{"model": "model that predicts escape time at each pixel", "dataset": "views of escape-time and Newton fractals", "train_examples": 145000, "image_size": 48, "crop_scale_min": 1, "horizontal_flip": true, "output_stride": 8, "arch": "densenet", "norm": "groupnorm", "activation": "relu", "weight_standardization": false, "depths": [10, 10, 10], "kernel_size": 3, "stem": "single", "growth_rate": 32, "loss": "l1", "targets": "escape time", "init": "torch_default", "optimizer": "soap", "beta2": 0.99, "lr": 0.0029, "beta1": 0.95, "shampoo_beta": 0.99, "eps": 1e-08, "precondition_frequency": 25, "max_precond_dim": 1024, "merge_dims": false, "one_sided": true, "adamw_lr_other_params": 0.00091, "grad_clip": 3.0, "steps": 4900, "batch_size": 256, "epochs": 8.7, "lr_schedule": "cosine", "final_lr_fraction": 0, "warmup_steps": 140, "weight_decay": 0.1, "adamw_weight_decay_other_params": 0.01}
Rows from block 14 of a small model that predicts escape time at each pixel, named by matrix and row number. Each number is 500 + 25 x the weight over its row's rms, rounded and kept within 0 to 999. All counts start at 0. Numbers have three digits each.
After each channel's rows are labels from the 100 images, of 14848, where the channel reaches its highest value: "responds to" is what is common among them. Only what is clearly more common there than usual is listed. The data: views of escape-time and Newton fractals. In brackets: how many of the 100, against the usual share in percent.
# conv1: bottleneck pointwise conv (model.blocks.15.conv1.weight, 128x320x1x1), inputs 160-319

conv1.119:514518528498499518487484502468450493447483477500475487467516498492535466465543475502471513518503493522496524511459541501471461531505465487517525512516521503535573523517540521488517483479492504502471506514478448496542517501542440498516485485444502483503497489463475533477494502480516504534527512527512503567522532499500495495501543487507512541533486498527518456490452545550509496524502501463563487505499508525486504527510467517492515479515460532503521514527496504516492487478512469
responds to: Mandelbrot set (55 vs 12.1)

conv1.24:533496517516508517509528474482483483520539527528482527513501483529478487527502537467499506486495496521533532493508466561466514466502462516488523483513490506504483485480541495469521506490522496462485505498512494493524508499469479497487494492511560504519531566510507540511521448478471531470519527492513479505515495485502495515547468549514474493528566506466539496537508448518477485498561508533529478566585444501523557544477503574461534549480460517519498557483514467489475552512518553
responds to: Mandelbrot set (41 vs 12.1); grey (35 vs 14.3)

conv1.30:500536541488528497560496498479505507497506473477546491519500538485512542517472496510488500536494501548465491499471480467486475477533477505454472515509503532465506547496488494485507480516470497484462498504481552497494494532480534496524458524491518542465504507485434496497503533511539514501522566468481520529496565478524506460549491477487517498510507510473492482532489486496492531544523473585496467533550481519538539565479488618522499494480484515489474622513516501504496453485482490
responds to: Mandelbrot set (42 vs 12.1); burning ship (25 vs 9)

conv1.0:487513469483507520510497505469508505502502505489482494516488479518495507528501563530516531503488519519513523530491495520495515501494479567482500519474484503478483480484466455514452493529517500462561532521505493502486459479515464487466476502464530506464462461469500548492474519504546459477486466517459546509461531523498528508551516534525530585503526520510510471464563564495543500552511550488452530529481515555534519501504497442540487489528469493498458513538546487511458481446491502
responds to: Newton basins of five roots (50 vs 12.9)

conv1.15:487488498506489453455507481500516478499480493458490486479463539499531508462507526524506493524498478520451484412526497486523503501477474550507463512495531524532523454452494545433481451485540514498522543479530527505517485462551490483489507459516517517485501552482478513466487490494524510524499551484524520508505509474526478485517465500519495558510487505534515490520556559523575496514491481443483504519519505538462516465543531447565522499465426526497452476499501470486514493539481501
responds to: sine Julia set (29 vs 10.2)

conv1.99:489527507536456548467509515491502520492531520526492508529539503523548501492504509519511513526514533489474474475491477493523504469519494477525525491547570556478436501485552503523501499541476489511494514513500530483528440486475489519531501503461531540534553507497532522528513520508503519495522511503559501564453482534516542529515496480529482486513452499477458515509457498501492535515481536506596492522507462485532487536512487445518482503511505527534525459549479524545496506528531456
responds to: quartic Julia set (60 vs 11.2)

conv1.125:500506489501516478487467524519488535508479492475522518524508511475555513517496508496507536476517502508489552487532520485513493519516518526496435491477558536518519536482537524508520510501531501524513492487496512516458535529484528551499571466522486523577526469498494564504449469476491475495500501519533475511503522508490454505514530444509501495525544515504480491488526514465519493510501483486464512477433530544483517513475566489503502478493519489444560500464464497485523530501530595
responds to: Newton basins of three roots (28 vs 11.1)

conv1.76:548537541518497520542477479519453486477536466511536476502492539510531484474531490519470485525497485496540518575507506515497455507560505542456559504518545556486489527548523521508517495521498473478528516534514527501489490542498492521484504517439478543532502486510458499441507513498512460493552497492486469474477498487492546481473499496478525517511524518490491469502602560484474484519560478503508471493487513528460493527533508458505525513517465505511486573530506514517535444488522498
responds to: sine Julia set (51 vs 10.2)

conv1.26:526508497550474545463516515454488508481538515486533515527462475505460494512465500514479522484468483451498502506462488536527525492430461556487484507507465482522512525515549521484468501461509506548501480509487471526483544482529422469532489506507495519532497503505485473505441479472549478503488479481489544470480542481474514538512508507529539499532521509488527547553482537528529545522495587494474547475482473499500489523551502501499547489501490520484505516497513481482506553473507514
responds to: quartic Julia set (42 vs 11.2)

conv1.35:472489440477480468519493478470497450524497485454502476512493506478492494495496451528483466529495539477486477473471527479519485490484505469492493512488456544530531452462543518449527493487486515507485485478512519516460473458506475496502467504502481505505461522480495494475472466484475511541502480503483480450489463475556495471502524526519551462506523476528498473480483532501552527551475527529508551500481485501475488489525459510472525476526471502480489504501531508484520492483532503
responds to: close-up (55 vs 22.1); burning ship (40 vs 9)

conv1.95:489507463493505495501523475466453507465483492497492513487482535469497488520493478497468492543476485478511477491468535501462513488537478509461504467497460452487532525586475483536485504514462469501541532495549475483534560539512488540521489529510493488485544489496523490505605543491459507546511468487521531493508487460460468477542464437528510512532512527469500534488476484477481506494501520502534463532536491486480502477497536512497518518466516499511513483475526540456492505498542483
responds to: sine Julia set (40 vs 10.2); Newton basins of three roots (40 vs 11.1)

conv1.115:489500522528497506533530539470513504507491545487501538476495538503481546502499497515495497496503489522482516480494467485515463499510450481479520481492469450434475488504505459486496489492464492521546496475523554449512544509503489477493484532507466528466490455487532500455505560480508499521518482472470555469485508494524492469503517500489502454510487505508503510506475493483532488484479581490539504480494497498504519512451522500480503523503451479479523463527547514484491503482597482
responds to: tricorn (32 vs 11.1); burning ship (26 vs 9)

conv1.67:476503474508507455470495483481506477521498519515469513489504449494477510506495485523529512498521516488531505506496508517507564473548520553486480518508565464525473457508584505562536491491527498526509507537543486514529496498500496526544508485518536503467538501558470545505498530476527504530557498504485488506464511466497468490523503519496507484504460522491512489518545515508502530554507491457476451509458473459454504501489501505494539494513480563484458506473482513489496475494531452
responds to: Newton basins of five roots (39 vs 12.9)

conv1.124:499488554516510522520489521515496508508514473512495540501527475482484502526488527517488529464489483480505519550523496492511453495417510491528562507479483542527513518527507492503475520480509510472513511443448514537500508512490454475514515515498488509518499479496499509560445458504507507466521458481494472512480475505518509473526504552522557449455567576532528534502534493493545513535516453521548507512486504473505516539525541476481549459525479521546519480528487510526465523501539549
responds to: burning ship (31 vs 9)

conv1.23:482509517505499508469544532490521522543506464507532501506518515554482545524550524580539546519517524500500522501493520488526505526489518528532507517515510489499508493482507473478509525543518521538491497525529535519508544471516549504521495486516472468461514531459524477501493495463524492530507515500506466506479526510512526504529517527511535514507504506489529505506508526532493564492464445523463517489484527538509499476527521506519500538507549513522516515486495528523497491505507516
responds to: quartic Julia set (63 vs 11.2)

conv1.105:497510508481486506523511496490516499534502515507541470521504512497487513499502493518512496508523535523507503503532499512508522520491568481526558495501516460491465497464533489547487491552512524509480456515514507546530510502514523557521533502514533505561495506514520555544531496508517490529522489506549512500466496512518472513519521471551491481517455573493477519500478465543501528489526539580513496501518467513569495519501557500547545522494531531483535466485499503539466519573525595
responds to: close-up (45 vs 22.1); Newton basins of five roots (32 vs 12.9); Newton basins of three roots (28 vs 11.1)

conv1.18:451523526491526501532534516456534510500521511495518525520478504506480529526491480506541499506506474528517471438536491474486517525514493515500496518513491516504504504484506532544552501486510506533527481499504511541536503508464529482510489516540535473432478522503478480496549540530505477472530464486499489477501504481507538517540495496510536532490507463518497475531487493524522503471470494478473492504556485544525518488501448579473515484487493543539493551543505484523561561529483550
responds to: quartic Julia set (59 vs 11.2)

conv1.40:448476482502493498490486507505502484460477523488473439526491483495488513506484520506498500453507501509450481443506540485503494543504508507526468549470500583515525513513496488450485547445481531517480488479493513509506471491562496499520473526493497555459462457451489496496489479493484468520513460474478514519471492479562475478486477486513514503513480456499502506523537527522493535492485483492479547474523502468489460513508485461512481445541490470488488500520470513483513472505463456
responds to: quartic Julia set (73 vs 11.2)

conv1.25:474483507498475536540494516478475501498488501501492451555454515501507475535486482531461522494472497522479497497536487478487538577522592516519474497465490514454460548483517460511479464504496507514494475460500495470495512541477461512503462497517507515503482499534449463498488467520514496495517467456494483480462550510492475486519460536453502494476477560490490465521533495502547488533485501584504504522562475467521484486493503545495507492492431489487465513493479486458525572501472488
responds to: quartic Julia set (36 vs 11.2)

conv1.126:529521497485471471506499509457495505524524540501507490496468510472443498486485530512466488506486553486498498511493500536509475489577489490486527473526522507534490511533523488497497487496505492477496507594547481553507555496486490526516499469504544488507523499544495512486519494513474502511493523496468544485495534488495471496490472535499578488580486506514535508501580578526519525497506517536510497485493468531500548512476512500519538548506508474492477517527491509505510472437512482
responds to: Mandelbrot set (44 vs 12.1)

conv1.11:551484498485540465526497483502519510502487514496515532466495501501495476511500485484515472517523500484503467583480502477490545495501490501492487507526511500493491538554461493526526511500476476511435474541513482490477527515484454497540471560508466518524484497475439509454485510478487519504529467516504491502456460486515521498513531517514479445533508520537500494482477490547527521547509505479512501531451421447511510560492529505436512457549501478494513506535459502511542487458546485
responds to: Newton basins of three roots (45 vs 11.1); Newton basins of five roots (31 vs 12.9)

conv1.123:511507456500526471486555499477496505542493507491498512513463532484503477502463512553494523556502480470470506508479484477520496504491461530494522514521439488457494469490524498485539522487487526552487485511523463481506542526502469496471473489518497482481464494476524476494522497490484502545501488485512494503483509517480493475519462516484491526509515494491471510521515530520472478495504526451515461518500462508552484492502452526493480491513476514521498485525520498499539537529463417
responds to: tricorn (57 vs 11.1); burning ship (30 vs 9)

conv1.107:521553531513521523468531507495511501490508492504510469507517510492520512518515549505502535511485487501490504476524498517532495505483477507506499494480526482463479519506465517493497519516498493547483534477472488477508470488501567470523529466508530483547586614520486478477488472475498482552499548539538509512541502523499482510525467524576510531569441471527472561527496474523555566456500513470541506545487484521503541485495504533481433483502490527470579528485507586514475516499557524
responds to: Mandelbrot set (55 vs 12.1)

conv1.19:522500537566502527510488523533495530515552498547513497500536529556543501529511547501517524554515523524491507516517502528546473500474522543509501497530491510491469509510499506520491530497519512497496507534487497534528476520481469517503472495492487493463495521488483520524500494505475524479522546503486509517517550517485525504525494523495533560496469514510495488530549534481548519499522506523512474523474547581493531516491472486543468564506480465474489511486497482502477464523487494
responds to: Newton basins of five roots (44 vs 12.9); quartic Julia set (36 vs 11.2)

conv1.69:527538535575530471569483518503427510493512524515484527452484495494489494496507503498478491497473458466525543535474501491488495499521493504478511477541491463496542476479456488528496485472500469513503494493535504488505567471503526479524552526483448477500504464515487510481480494520482503490520490480536539475528465459466462499462480498511527446514498485473534465514514474499473521481483471464509467505497504468436510508452544514456486483466511530496533496500488543513450482488509497
responds to: sine Julia set (47 vs 10.2)

conv1.10:490501499462502481524506494523499513491495489480527516498474498513470500502460491454502466453514441552482501482522499434491439488485521462479467497541503461476486567480470451527514502503471487489501492458508482508448512586483545494495503493465448507505484506469506477484465505486468517507493500515521457510463519456494474518504506517467458470497503503481516472549530484490493472467475544484454480485508498535496508507487471465473450532475484485542557508543490508521472527529561444
responds to: Newton basins of three roots (35 vs 11.1)

conv1.64:490514494502517485469489499507482482472454448472498458513507471490482469465506510509521499504515487491498526481478496498523490447485514521497484508565508473509484424474574536547467473495473462533468496510483497523517504517483521521500508480491477539436528523504462458468537504506565520511491510534536526528515508483490501534510524502515512504561493494513469501436510491442525505467501527533467493490487482528477480515512485480504557527489569469455523479479522495479514485512500541
responds to: burning ship (40 vs 9)

conv1.21:498474533510502510513494484514524540548472497512495537488519511509479512520499515509497491463497502493501532548522488515543500492468554458516507493465506554503476547508484517467460461512496477466507517456518529497498521500513527462508513536520502517519527483465458515519489498477493478510494513489507458520505529477516483510529495511494525521488565502540492528514521495593530493562514505476508561550528525522534509526492520468505485485479480551509555495496464528525461573496544572
responds to: burning ship (70 vs 9)

conv1.79:555530511500499493515484525522489502471523536503502495513547488479509458503465469506506479468516488482560503506535529458518552514497545496537483486553534433571516477487547472557501492490493467509513490471495453522528511459508470453524489500518499496484515473488513574556520466538511493510517487486506474480474469463476467519512463494533539512506480469499505529487484483479555544509510510489500484534521501501457459497491520587473528499510535529495549469461508493471460471490471536
responds to: quartic Julia set (36 vs 11.2)

conv1.39:522514506476443504493525517529520497499505509502523493501512480499529495496554498486489484481480478499455462503460521479499460542497491516507511495495504564474520451503499496507469476534473522491471494456472482494526525469539542503485467529537563506491568526560449484491500475499478550536494472496466459471518487491533453472499496551484471491439522485539536476558514432510451464495441468471551513524540549481514467456461479486541512473495486539474454485471442505473474515474448487
responds to: Newton basins of three roots (39 vs 11.1)

conv1.118:462512458565474509519507501506499537503486494497525539473503482526502515479498502497488479488470525526490456460481516545523502493481546518494474487479464507508539541486530491502437497493473515513462482515533511506492522520526472499522506532526490521448446459481462457469481498439499487494476505516497490521536476521479537539509498527493517511476524507502556479467506519504540508495466518456557496524478540538494508542507446512554588501537504537506509522566498475498531478463498460
responds to: burning ship (47 vs 9)